From a checkpoint of a small image diffusion model.
Model: arch dit, activation gelu, moe soft, num experts 16, patch size [8, 8], width 320.
Data: 97500 training examples, 43.1 epochs.
Rows from block 2 of a small image diffusion model, named by matrix and row number. Rows with one number belong to one neuron. Each number is 200 + 20 x the weight over its row's rms, rounded and kept within 0 to 999. All counts start at 0.
After each neuron's rows are labels from the 100 images, of 14848 (inputs lightly noised), where the neuron reaches its highest value: "responds to" is what is common among them. Only what is clearly more common there than usual is listed. The data: rendered scenes of toy objects such as cars, trees, mugs and chairs.
# fc1: MLP up (model.blocks.2.mlp.fc1.weight, 640x320), inputs 107-213
# fc2: MLP down (model.blocks.2.mlp.fc2.weight, 320x640, transposed), outputs 107-213

fc1.218,203,209,221,224,177,187,199,182,197,184,223,143,176,212,180,221,210,229,189,184,175,216,201,194,224,207,213,210,199,187,218,224,209,203,193,197,204,208,186,170,217,194,195,224,178,185,205,186,164,190,165,180,211,210,202,209,199,195,200,240,202,219,215,178,238,198,212,206,183,191,194,235,202,183,215,235,200,207,197,188,193,202,248,179,204,223,198,205,203,197,213,213,204,216,212,222,215,178,210,223,214,199,211,228,142,212,173
fc2.218,197,219,209,198,178,218,210,177,187,181,180,204,212,192,188,213,210,196,181,223,246,181,194,128,198,191,209,237,186,206,234,179,207,178,201,235,185,187,174,164,220,198,194,189,176,219,181,218,156,199,214,175,222,188,199,153,206,192,186,160,198,199,200,201,210,219,199,139,207,159,192,189,200,255,210,199,191,186,234,219,189,183,209,206,178,202,171,194,194,193,211,220,213,228,165,175,178,185,204,194,163,204,199,206,224,186,194
responds to: light from behind the camera; orange object

fc1.546,234,166,199,209,188,180,194,208,249,201,182,196,207,239,187,181,185,183,204,217,212,205,187,236,165,198,205,197,204,202,201,188,190,205,196,160,210,214,229,159,214,174,244,183,206,215,182,191,203,181,162,231,192,176,188,184,176,225,210,188,214,215,186,214,202,195,216,218,223,172,205,152,200,191,185,184,209,190,251,200,223,230,178,217,175,217,170,207,194,170,176,196,198,182,187,204,177,187,192,190,181,218,204,202,197,176,227
fc2.546,207,244,190,197,201,184,231,228,154,207,221,188,226,203,189,215,213,222,203,182,201,190,215,146,208,218,178,216,180,197,191,210,181,190,222,209,196,179,232,217,222,220,165,207,223,215,205,187,238,179,227,185,233,198,199,183,200,177,203,211,202,186,180,183,211,195,189,171,175,219,210,219,213,214,194,187,211,206,231,218,206,232,224,213,192,194,224,204,199,204,222,174,180,190,210,175,222,196,201,226,222,176,189,198,215,179,212
responds to: green object; its colour: green

fc1.212,222,166,255,205,194,176,193,196,186,188,187,195,210,187,195,210,201,178,230,210,166,204,190,226,216,216,192,192,204,166,211,193,210,222,239,190,218,189,169,216,205,211,220,184,195,210,179,204,218,170,212,170,175,204,147,210,200,207,214,157,171,172,191,218,249,182,216,197,170,187,211,183,221,192,196,217,173,196,200,196,186,216,192,183,176,220,214,199,170,176,212,202,215,178,200,194,163,206,152,229,190,189,207,200,192,142,177
fc2.212,207,200,130,205,226,203,206,210,200,227,227,195,191,191,225,203,200,202,162,183,254,196,195,197,191,206,210,194,210,267,229,206,188,194,195,168,172,206,185,176,226,174,181,211,208,195,206,203,196,183,177,190,232,210,157,202,199,198,196,228,193,199,194,195,172,180,212,201,241,203,207,216,187,176,205,184,223,195,189,206,194,202,184,201,216,203,224,200,167,227,208,199,200,202,201,185,209,184,158,178,211,241,204,174,208,267,203
responds to: airplane

fc1.590,209,249,223,174,209,210,200,189,179,199,191,210,194,182,222,212,150,199,239,161,181,254,203,192,182,210,169,182,205,192,210,208,216,246,190,224,202,192,219,204,241,192,208,187,197,172,198,192,203,195,196,179,179,201,193,198,213,191,212,209,192,220,193,158,182,232,203,193,181,230,206,192,206,192,162,186,206,204,210,182,194,213,197,219,196,218,209,195,165,184,221,211,218,225,184,200,181,178,156,217,189,200,224,176,194,176,177
fc2.590,178,186,227,195,200,224,218,216,234,170,175,185,224,215,158,174,230,184,189,219,163,254,197,172,190,207,206,178,189,196,193,161,211,236,207,239,216,225,198,182,223,229,217,208,197,224,220,219,201,202,232,189,173,183,238,211,189,197,190,187,205,201,197,218,220,220,217,201,191,160,210,175,216,214,216,201,170,201,219,200,206,189,199,211,172,224,153,191,190,161,203,197,226,234,212,232,186,218,220,220,198,196,193,203,188,164,225
responds to: red object

fc1.244,208,194,183,176,141,205,206,199,193,229,208,189,206,223,207,211,197,207,202,190,132,162,208,215,200,191,232,209,208,199,228,225,210,174,199,172,186,201,199,197,216,188,200,185,220,182,199,182,210,181,181,230,198,186,185,189,181,195,200,195,160,214,199,221,203,163,203,222,199,160,215,256,180,200,228,167,204,179,176,196,191,182,241,197,173,202,208,200,174,201,214,179,205,205,185,201,218,194,217,210,177,204,193,172,152,202,203
fc2.244,193,205,215,222,158,211,204,189,230,208,203,240,216,198,202,197,241,204,214,227,246,178,190,168,195,203,201,207,207,210,216,201,218,168,210,184,206,171,163,190,224,194,208,214,228,219,189,185,202,179,222,219,197,169,204,175,185,185,209,199,154,177,206,197,196,204,220,162,201,239,210,177,161,235,203,230,225,207,179,197,209,182,182,191,190,183,177,202,192,206,213,226,209,195,257,197,201,185,209,196,180,188,217,176,157,203,190
responds to: red object; orange object; its colour: red; its colour: orange

fc1.457,209,195,216,195,177,177,215,204,208,209,182,195,193,191,204,187,236,196,195,169,163,217,207,208,221,211,206,216,222,219,223,248,214,201,164,212,208,201,217,194,210,175,185,203,213,217,175,210,223,157,177,224,195,194,194,184,193,164,210,199,195,170,230,165,216,209,211,219,184,201,200,193,188,266,197,229,224,215,157,224,196,179,199,187,173,177,220,170,239,218,213,171,209,195,209,223,204,196,192,219,235,185,218,217,221,214,175
fc2.457,172,232,188,207,185,200,214,192,225,182,176,205,210,152,220,187,230,220,194,213,204,194,189,186,219,160,212,242,211,196,226,199,221,193,193,211,163,202,152,181,204,180,188,194,177,238,198,208,138,167,207,234,179,207,205,170,211,192,171,166,222,220,196,183,235,201,193,170,196,157,198,208,195,208,196,179,218,214,191,220,164,178,212,209,202,172,171,171,189,189,196,217,217,243,227,193,192,185,203,197,195,203,213,207,150,193,207
responds to: purple object; its colour: purple

fc1.123,241,208,162,223,187,224,208,185,204,204,213,190,208,163,202,226,183,207,201,226,196,211,230,208,207,203,214,180,216,209,203,192,236,207,225,193,172,187,157,206,190,236,158,202,191,200,229,174,199,198,191,208,192,194,190,179,176,156,186,233,207,233,197,232,231,190,203,197,211,213,215,199,153,209,209,164,210,193,201,216,224,182,180,203,172,225,195,200,167,175,226,198,189,192,181,246,206,182,182,215,206,177,200,217,199,214,208
fc2.123,224,194,232,167,208,236,191,207,199,205,183,171,187,203,206,206,182,160,204,196,210,211,188,200,199,196,204,181,181,191,215,182,223,200,180,169,237,236,181,221,204,158,222,193,218,195,174,195,233,210,200,220,185,193,209,207,216,265,218,206,194,162,195,176,174,216,168,228,205,148,181,176,163,198,208,227,201,217,210,213,200,186,226,207,185,229,190,234,190,222,205,197,221,190,217,173,183,203,209,205,204,181,164,225,166,198,197
responds to: light from behind the camera

fc1.439,229,206,213,206,214,192,200,243,205,201,158,210,178,204,215,206,180,213,223,205,212,201,189,220,173,190,209,196,182,214,181,202,198,245,201,230,223,165,220,201,215,187,206,228,207,172,163,186,236,194,211,177,211,214,197,233,210,212,211,236,161,189,164,165,199,238,230,168,216,184,192,202,200,225,185,185,158,226,194,203,201,198,172,194,202,188,187,206,206,198,224,228,201,204,185,220,187,210,194,180,170,198,198,195,203,179,205
fc2.439,214,214,206,199,213,191,192,141,203,207,211,186,266,197,183,177,185,185,188,209,198,196,185,167,211,193,208,196,177,192,199,205,223,207,185,217,194,253,257,208,202,173,220,157,177,210,180,193,218,201,193,196,200,202,208,215,204,206,222,195,191,234,246,228,188,179,195,228,180,199,216,189,207,175,198,202,235,222,186,222,180,218,175,197,203,212,195,221,205,197,164,198,179,204,228,204,189,215,191,224,194,215,210,224,187,208,209
responds to: black object

fc1.130,211,265,215,194,214,187,216,199,185,229,190,190,208,225,208,198,213,217,203,189,181,198,163,214,223,224,245,174,201,263,225,207,263,183,227,215,234,196,198,211,187,181,190,179,187,190,202,222,191,211,185,204,192,185,208,205,198,212,234,215,198,216,196,226,192,198,208,222,196,207,212,199,218,203,177,215,189,191,183,188,206,214,214,206,180,180,204,212,220,188,245,195,182,187,198,208,261,199,222,189,181,217,218,176,190,218,175
fc2.130,179,191,174,196,170,179,211,208,219,213,205,217,177,184,186,204,184,230,209,213,182,208,174,174,189,174,230,169,230,249,195,186,188,181,200,210,237,201,191,196,202,200,180,217,241,186,201,201,209,202,198,190,207,204,220,205,189,188,188,216,190,193,233,193,206,210,189,191,212,204,207,220,193,184,253,193,175,216,181,193,182,211,194,213,200,176,203,163,179,188,240,201,223,208,184,225,317,235,156,173,221,240,201,222,196,227,162
responds to: light from behind the camera; red object; teal object; its colour: red

fc1.381,144,271,196,215,230,213,183,185,216,202,178,201,207,190,204,188,170,198,211,175,211,204,189,191,216,182,195,182,219,200,192,190,191,228,216,205,204,179,167,207,203,205,210,215,190,196,236,192,191,186,250,218,220,188,194,228,196,201,203,233,199,196,162,187,190,207,186,221,189,192,210,207,176,170,194,197,207,196,186,198,174,188,208,206,225,187,157,179,153,228,195,208,203,238,202,224,174,206,209,217,184,174,148,163,203,188,186
fc2.381,218,237,192,209,213,251,191,219,178,199,193,208,184,197,208,237,227,177,178,224,194,174,207,176,181,188,205,205,214,200,168,165,145,204,229,226,224,221,201,216,194,198,201,186,218,215,195,212,200,194,176,232,206,172,203,186,213,171,188,226,205,229,184,191,205,239,187,211,234,230,186,168,215,229,211,229,204,226,234,202,204,226,165,205,211,223,191,193,207,224,209,203,173,190,185,182,209,181,177,207,219,198,202,203,246,182,208
responds to: teal object; its colour: teal

fc1.347,189,250,210,186,182,207,219,183,214,233,198,185,203,217,213,194,166,200,234,186,178,197,185,196,202,198,192,202,172,185,213,192,211,185,196,202,204,190,184,211,208,211,217,184,197,193,222,216,201,197,188,197,213,206,216,191,204,180,237,215,207,198,170,195,190,175,194,217,205,184,223,167,250,193,185,222,218,208,197,211,204,209,201,215,216,174,175,180,201,196,225,167,210,183,192,204,194,198,216,214,193,237,160,193,209,184,203
fc2.347,195,209,207,192,200,215,204,203,193,194,190,205,193,202,219,198,223,228,215,234,196,188,198,195,210,204,200,213,188,229,184,175,216,188,192,192,201,195,221,175,184,194,182,161,191,219,197,211,208,177,202,227,170,187,163,209,198,219,140,210,171,230,205,209,191,198,206,179,218,169,158,205,202,219,183,188,173,203,206,153,225,189,221,190,188,194,171,174,189,215,179,213,190,211,207,219,200,205,177,167,188,189,206,198,207,197,219
responds to: teal object; its colour: teal; red object

fc1.619,237,223,192,209,217,199,213,172,185,202,212,234,197,219,217,232,223,215,195,188,237,219,196,202,191,187,189,245,218,225,214,219,195,225,212,196,245,196,199,190,193,223,236,158,197,217,198,213,241,217,244,276,219,195,207,225,209,196,169,162,211,168,178,186,199,206,192,195,204,190,206,173,220,209,212,191,205,226,225,192,212,225,217,203,219,182,224,193,218,196,190,265,180,217,154,189,192,234,214,199,133,222,196,188,208,215,210
fc2.619,197,200,203,157,206,205,203,205,210,205,199,208,170,209,200,203,177,179,213,185,186,198,205,191,193,175,190,195,188,180,222,188,207,179,183,218,228,204,191,215,227,203,211,172,201,178,184,220,212,211,208,207,185,189,196,215,184,200,211,233,175,187,203,193,202,212,211,203,174,183,185,201,186,233,226,240,207,198,186,248,211,191,186,182,200,227,199,217,173,219,175,157,214,202,181,173,194,198,199,159,201,173,190,196,202,195,208
responds to: red object; its colour: red

fc1.372,214,232,206,201,206,190,184,202,148,195,216,208,218,165,169,210,209,221,177,212,206,173,176,227,231,247,229,191,220,209,164,225,227,195,234,200,213,201,212,200,183,154,224,188,231,201,198,194,225,190,206,195,151,218,236,194,192,199,206,217,189,216,183,226,203,200,194,205,215,196,215,181,189,170,179,211,194,207,210,211,194,170,189,170,197,202,205,184,183,232,216,189,207,197,207,212,178,232,213,185,196,202,207,228,180,179,211
fc2.372,187,187,203,200,227,193,218,179,252,207,192,178,192,163,181,223,193,146,190,205,199,182,244,193,189,190,167,184,175,188,178,201,208,179,181,176,181,193,206,239,168,235,189,197,216,218,203,187,192,198,179,209,239,196,227,195,186,192,200,160,169,200,216,186,215,194,219,193,219,206,187,214,193,206,171,182,193,207,208,204,207,164,205,200,174,205,187,188,161,184,164,208,195,202,208,204,236,213,229,242,172,208,230,187,198,219,208
responds to: airplane

fc1.260,230,247,225,188,154,220,185,194,205,214,189,204,210,182,239,206,220,208,202,214,193,212,196,207,218,194,211,194,217,175,166,194,183,174,232,168,178,211,187,209,209,198,232,215,211,189,200,214,215,194,163,225,246,234,192,234,222,218,190,190,264,189,205,177,217,194,222,222,186,185,161,182,226,190,225,207,207,241,192,245,181,184,206,214,220,201,232,214,187,213,219,183,239,207,202,200,190,200,213,173,204,208,190,189,185,188,248
fc2.260,200,155,239,191,213,228,190,203,214,213,195,201,201,182,188,189,190,214,200,195,187,192,194,212,211,222,194,244,199,179,202,210,172,173,214,207,189,190,208,169,195,201,218,171,168,201,184,192,212,216,235,206,242,202,208,225,198,202,207,218,215,167,215,206,212,165,208,165,183,213,229,185,202,185,174,226,206,215,205,189,193,189,186,230,229,174,196,203,249,215,164,230,165,184,199,182,156,176,226,207,191,158,181,207,189,177,235
responds to: purple object

fc1.52,235,175,191,174,178,220,198,178,226,216,220,189,185,190,203,234,201,227,225,234,153,207,193,196,196,219,171,164,235,191,180,194,175,177,193,232,170,203,209,224,175,192,180,208,187,209,202,192,181,214,203,202,168,211,185,210,194,178,215,197,236,171,251,199,206,234,169,198,190,196,208,211,239,222,190,223,214,227,184,219,205,244,202,193,166,222,180,192,231,218,212,206,197,202,180,213,168,181,185,224,230,215,208,212,230,209,214
fc2.52,213,192,208,229,182,182,183,208,150,197,181,213,253,193,168,189,219,177,205,176,231,216,207,196,190,192,203,165,177,214,205,211,183,189,202,233,218,183,216,204,197,224,206,190,176,206,198,209,193,228,198,217,204,178,187,225,215,218,226,174,214,229,177,196,201,193,207,200,219,210,161,180,228,173,190,199,190,215,160,209,202,241,209,187,199,206,209,217,227,206,169,182,206,207,213,196,210,190,197,145,189,202,205,213,211,176,192
responds to: light from behind the camera; blue object

fc1.321,188,185,182,195,222,237,230,180,197,239,236,190,203,183,197,175,208,185,195,232,176,188,225,246,207,210,203,221,165,176,239,198,198,177,196,176,226,197,195,235,194,276,200,182,201,194,218,218,177,202,172,177,208,184,187,195,201,199,202,193,173,169,198,224,247,222,203,213,245,206,216,206,206,214,185,219,186,190,189,200,227,205,191,215,143,169,192,194,193,204,209,196,240,202,145,235,213,193,210,166,187,201,183,198,206,152,201
fc2.321,186,182,204,259,180,202,179,234,201,190,183,175,205,188,203,190,185,192,199,217,224,214,191,346,188,191,213,234,197,190,215,187,232,202,211,227,204,239,193,169,199,201,199,214,219,216,215,194,183,193,219,193,151,190,214,212,187,227,202,194,161,218,240,218,174,182,211,188,194,192,153,175,196,181,180,199,198,222,203,189,217,173,187,197,206,192,188,203,202,181,183,199,205,237,215,210,192,196,206,192,163,201,221,177,180,189,208
responds to: light from behind the camera; red object; its colour: red

fc1.227,207,202,218,222,218,156,193,183,241,185,176,168,169,204,195,181,215,214,185,190,223,196,234,188,200,231,201,182,219,222,223,200,207,202,200,221,200,195,240,169,215,209,236,208,188,209,159,219,228,170,173,202,206,193,192,148,205,202,179,215,197,240,234,268,186,194,225,153,235,223,203,185,178,185,200,213,198,213,239,220,223,193,216,223,229,205,198,230,198,200,188,196,206,192,212,213,168,184,180,210,207,226,225,203,172,196,207
fc2.227,202,201,192,216,184,185,201,224,207,220,195,248,238,206,211,216,199,214,210,216,189,190,186,157,193,153,213,208,213,189,216,172,247,204,190,216,198,217,204,189,233,220,166,243,228,177,202,186,210,159,180,220,207,199,191,169,191,170,224,195,169,179,204,192,233,206,186,222,191,217,215,228,168,217,182,207,194,173,238,180,207,204,173,196,213,227,179,204,187,192,186,216,210,190,168,187,214,214,190,180,198,205,195,207,218,196,169
responds to: green object; its colour: green

fc1.367,173,207,161,216,202,201,205,194,211,153,190,201,208,144,195,183,219,214,204,188,184,215,186,217,219,209,168,193,185,207,233,185,191,197,159,234,202,193,189,234,203,200,169,207,177,209,188,170,207,220,177,203,163,152,218,199,212,196,185,213,214,214,226,191,180,136,240,204,207,201,216,222,198,214,181,221,191,198,212,198,199,137,193,158,198,211,207,229,213,204,198,192,185,199,203,221,233,193,241,182,202,218,228,197,209,155,177
fc2.367,184,209,250,222,191,196,202,203,201,237,200,211,205,189,190,227,203,206,214,197,195,204,224,197,180,197,247,188,200,199,211,208,201,198,205,225,198,212,184,169,197,202,179,200,219,203,192,160,189,227,204,201,235,153,206,221,193,196,219,188,191,202,223,192,210,240,155,189,189,210,206,184,210,162,187,165,221,196,197,169,201,147,194,162,186,195,216,217,245,184,213,187,199,202,200,179,178,187,214,207,187,175,177,187,224,242,221
responds to: black object

fc1.335,199,280,207,198,195,183,227,193,187,206,188,181,185,198,215,190,191,174,188,173,224,185,227,204,240,211,208,177,194,209,212,201,177,226,208,230,223,203,197,210,204,186,203,193,193,189,212,228,179,213,212,216,249,171,225,200,211,203,194,205,206,204,186,210,159,177,210,208,218,205,212,197,189,221,235,175,195,220,185,172,231,239,200,218,191,209,223,169,176,208,191,199,217,210,190,202,195,205,265,216,192,150,202,219,200,206,193
fc2.335,219,183,200,190,224,200,214,205,167,173,166,214,226,197,199,194,207,159,189,198,230,180,230,201,197,183,191,207,188,190,198,212,207,212,211,170,199,211,186,191,205,197,250,181,163,221,215,184,181,223,185,197,189,247,172,222,210,171,240,195,229,195,215,200,179,148,221,187,219,195,196,171,235,224,191,214,212,194,206,190,190,209,207,182,228,158,179,229,191,223,180,208,185,215,211,190,200,176,188,207,212,184,195,185,193,203,211
responds to: red object; teal object; its colour: teal; its colour: red

fc1.567,199,206,194,209,213,188,181,194,176,196,249,171,208,166,151,223,218,193,137,204,190,183,209,217,228,219,241,199,208,231,149,204,201,191,202,191,183,196,191,201,169,125,210,205,211,188,183,219,214,187,197,223,176,232,205,193,166,216,190,187,219,183,169,231,200,202,218,200,211,192,201,205,223,223,220,181,224,194,201,206,184,157,202,141,240,185,198,174,185,228,176,193,226,222,203,217,223,199,209,216,223,190,186,184,209,213,180
fc2.567,201,227,203,178,215,214,198,218,209,210,137,210,200,178,150,199,206,196,250,189,196,194,202,200,186,201,143,214,187,172,167,218,167,189,219,191,208,208,204,204,186,238,210,205,214,229,207,210,208,196,199,213,206,186,207,181,154,204,171,196,183,214,231,203,237,199,188,209,199,188,197,175,206,176,225,223,171,196,194,193,209,176,223,178,207,187,182,220,184,161,264,209,231,246,207,196,189,180,221,191,180,213,224,167,197,175,251
responds to: airplane

fc1.184,189,195,187,204,212,195,197,221,156,191,199,220,208,197,218,209,191,191,202,232,190,257,201,200,200,202,230,242,197,221,212,211,191,202,197,231,208,208,192,198,191,219,206,217,216,211,220,228,175,211,214,219,195,203,218,224,181,181,217,184,169,180,149,181,194,186,187,199,200,204,249,196,232,197,182,195,209,182,125,211,197,213,214,194,179,212,230,180,210,213,186,192,168,211,237,186,208,207,223,246,215,172,189,201,237,194,207
fc2.184,167,190,208,206,189,191,232,193,262,210,193,200,190,187,175,204,234,213,203,194,199,185,210,218,205,216,203,231,224,202,188,191,214,206,184,225,208,202,195,181,204,207,176,198,186,186,193,184,182,175,171,205,197,196,204,172,179,230,194,189,149,197,246,240,216,208,236,205,197,198,182,211,199,216,170,180,222,203,165,197,208,198,212,190,199,199,187,172,212,196,201,236,193,204,180,216,230,188,174,184,177,210,211,204,213,189,217
responds to: purple object; blue object

fc1.582,190,234,216,183,206,131,153,179,234,163,207,176,175,166,205,213,204,195,193,200,170,166,204,201,163,192,207,202,180,212,223,199,226,216,175,176,236,206,178,204,189,199,204,205,210,181,183,187,202,185,153,221,204,203,178,194,219,200,201,222,192,214,182,182,204,177,224,201,202,209,216,170,157,190,149,221,191,196,187,176,196,179,194,181,180,198,204,178,189,181,222,219,204,179,196,231,197,193,209,216,202,199,156,190,205,226,236
fc2.582,151,185,202,203,186,195,209,210,192,203,225,231,225,156,186,219,185,230,203,211,207,158,186,223,222,190,205,205,193,203,223,220,224,215,210,201,172,195,214,169,185,185,189,185,207,186,200,184,209,137,233,235,196,211,211,187,182,194,187,181,158,223,199,207,190,216,175,190,177,197,179,234,203,185,178,166,222,193,198,202,188,172,201,248,207,190,188,158,195,215,197,190,191,189,254,193,182,213,192,229,181,213,219,198,224,216,198
responds to: teal object; its colour: teal

fc1.223,199,209,190,167,177,200,181,182,225,223,160,188,208,209,198,242,182,157,203,171,183,180,197,225,189,184,191,215,181,187,200,188,206,161,177,204,198,192,262,223,230,164,213,193,213,213,186,210,201,184,203,215,231,168,187,179,179,206,208,192,184,201,161,208,199,216,184,228,192,182,193,175,195,194,179,202,183,187,193,183,213,170,221,183,216,229,194,185,238,201,232,199,194,242,209,182,198,192,196,225,226,207,183,160,222,210,209
fc2.223,211,196,181,205,186,195,188,221,181,202,229,258,185,204,203,184,178,211,200,208,188,193,203,157,170,218,218,201,221,198,236,210,222,204,205,203,191,193,252,169,218,210,221,218,189,174,197,217,184,197,187,199,197,235,169,175,207,190,218,223,218,185,230,171,196,194,215,205,180,205,227,181,217,206,177,211,217,197,220,241,203,174,185,185,169,213,215,194,263,219,175,252,240,213,203,191,183,211,192,189,209,184,190,169,183,187,201
responds to: light from behind the camera

fc1.332,208,201,203,221,216,162,193,201,195,186,208,200,204,202,210,178,188,192,205,224,214,206,201,223,194,203,182,225,193,203,186,216,195,227,211,202,254,218,170,222,201,234,232,175,193,220,201,229,166,208,244,199,219,207,196,180,221,146,205,171,217,170,203,216,202,235,185,198,218,202,161,215,219,200,165,213,198,190,225,192,216,234,223,213,208,184,207,215,221,237,183,213,188,231,213,201,165,185,213,201,211,182,218,226,238,198,207
fc2.332,215,188,208,209,198,165,189,236,203,216,203,204,191,207,206,214,198,211,195,172,163,190,209,139,206,209,205,258,206,192,187,201,170,209,198,195,152,174,211,192,208,169,158,194,173,220,220,196,185,215,194,237,176,193,198,192,199,247,190,205,221,232,207,205,213,183,181,184,195,162,238,197,220,208,170,200,193,204,208,168,213,215,173,227,202,200,189,197,183,182,209,181,186,221,254,220,224,183,187,223,196,217,176,184,224,187,205
responds to: red object; its colour: red

fc1.416,203,238,213,221,203,193,237,196,256,222,194,174,187,207,193,186,206,213,215,195,176,169,189,191,184,149,224,162,175,197,204,201,209,219,156,188,217,188,217,220,197,216,184,195,184,205,214,183,222,231,165,179,198,210,178,167,194,217,253,169,172,213,213,195,184,190,209,193,195,177,199,201,213,171,198,183,204,150,162,193,213,189,171,204,176,199,179,234,196,186,200,190,203,185,187,233,208,193,239,170,202,201,219,189,194,185,230
fc2.416,195,194,200,162,172,164,229,207,206,183,220,228,216,192,171,224,181,188,190,202,176,180,215,175,186,225,203,229,224,214,219,212,226,191,213,213,205,178,199,151,212,216,191,171,186,191,227,197,217,216,230,225,212,184,228,215,170,196,203,169,172,208,169,266,203,219,199,200,203,207,241,204,225,225,209,212,184,187,195,208,209,190,222,210,213,229,194,183,201,191,187,181,196,205,188,199,205,203,193,195,177,237,191,215,180,192,190
responds to: green object; its colour: green

fc1.561,156,286,241,184,213,168,174,188,193,208,208,191,199,182,186,192,191,194,234,192,185,219,234,203,209,193,195,161,187,170,202,213,224,226,192,194,208,196,200,203,214,247,232,191,204,203,211,216,207,213,219,218,235,212,205,173,170,200,238,197,192,205,198,223,195,210,207,211,191,198,207,185,193,196,214,213,225,206,175,218,207,221,198,240,194,191,189,179,200,227,186,195,194,155,201,197,193,188,177,200,187,165,196,189,174,221,223
fc2.561,188,208,227,188,224,190,161,202,178,176,217,200,195,227,197,204,224,196,220,158,147,208,200,187,202,214,182,177,192,162,199,221,215,214,187,228,230,177,236,237,197,198,198,195,156,208,194,185,213,195,201,197,225,173,191,211,216,199,209,193,189,217,205,184,223,194,193,208,192,236,190,216,181,204,207,214,195,202,196,173,199,196,203,209,200,188,225,239,195,202,196,215,210,231,182,186,204,204,226,192,201,161,204,197,189,198,204
responds to: red object; its colour: red

fc1.431,200,269,214,213,207,182,189,175,207,208,205,228,199,201,203,196,198,171,185,187,185,211,211,201,196,190,216,192,250,189,204,245,222,220,227,193,221,205,196,216,179,152,174,195,202,215,214,227,195,201,217,226,199,220,193,187,179,215,170,197,217,209,198,182,183,165,187,237,190,191,189,183,211,223,205,205,204,175,173,186,195,188,189,179,190,151,188,165,172,190,223,186,188,188,190,185,205,219,194,250,189,207,201,200,222,175,192
fc2.431,200,184,168,173,196,195,194,239,189,202,200,223,212,171,199,210,215,216,201,227,202,193,215,193,198,202,192,211,176,195,205,198,198,257,202,229,177,211,189,189,204,217,233,211,211,187,213,211,175,173,163,188,206,217,225,196,205,171,183,205,230,210,160,202,198,213,187,181,175,206,220,207,205,188,166,203,210,172,212,242,227,166,245,171,164,190,181,186,216,195,196,171,202,215,217,196,194,211,198,160,176,188,194,201,182,206,205
responds to: red object; teal object

fc1.415,222,190,175,182,209,193,227,217,193,224,214,212,200,215,195,177,174,197,164,194,166,200,221,232,197,227,212,175,191,194,196,198,215,161,188,180,212,218,210,200,197,223,215,184,216,183,192,229,211,196,129,214,206,166,202,185,191,203,226,185,189,179,189,197,230,206,220,221,177,163,175,187,196,226,199,202,185,212,242,217,253,220,224,206,120,186,212,189,182,207,216,225,239,205,190,181,212,199,216,202,192,207,189,206,199,177,197
fc2.415,224,175,205,212,214,167,171,186,211,205,222,176,218,210,187,194,205,209,213,223,225,176,206,268,195,145,196,175,171,184,232,196,219,167,213,197,196,193,190,219,188,190,199,215,207,236,195,214,239,190,248,195,198,210,172,174,174,204,190,195,190,194,200,186,179,191,181,190,214,216,222,245,170,190,172,198,183,224,238,192,198,205,214,168,183,197,195,186,185,189,178,153,222,204,167,202,197,205,202,186,203,191,207,191,175,208,203
responds to: light from behind the camera

fc1.513,209,205,188,186,212,188,176,196,194,220,226,197,202,181,153,204,192,176,219,200,194,184,228,230,219,253,169,208,188,175,196,213,207,222,212,217,189,191,197,228,210,190,230,197,203,196,184,213,221,182,200,185,161,206,186,203,232,195,212,231,192,186,199,225,235,182,211,181,200,199,221,199,198,171,183,187,168,199,193,203,221,212,208,179,223,217,173,142,177,245,222,201,227,190,194,222,187,214,149,217,175,203,213,224,193,165,229
fc2.513,199,198,211,198,200,205,216,207,196,186,172,167,195,207,181,197,197,202,156,213,201,211,155,201,205,193,237,202,206,229,220,218,179,241,209,200,215,200,172,169,198,174,169,193,197,213,193,201,198,200,188,203,234,215,187,229,240,209,216,195,199,191,195,213,168,223,194,199,210,210,201,208,210,199,178,220,233,203,202,189,183,228,210,217,232,232,165,142,193,146,188,206,207,176,199,182,214,185,169,197,196,187,178,194,196,234,147
responds to: airplane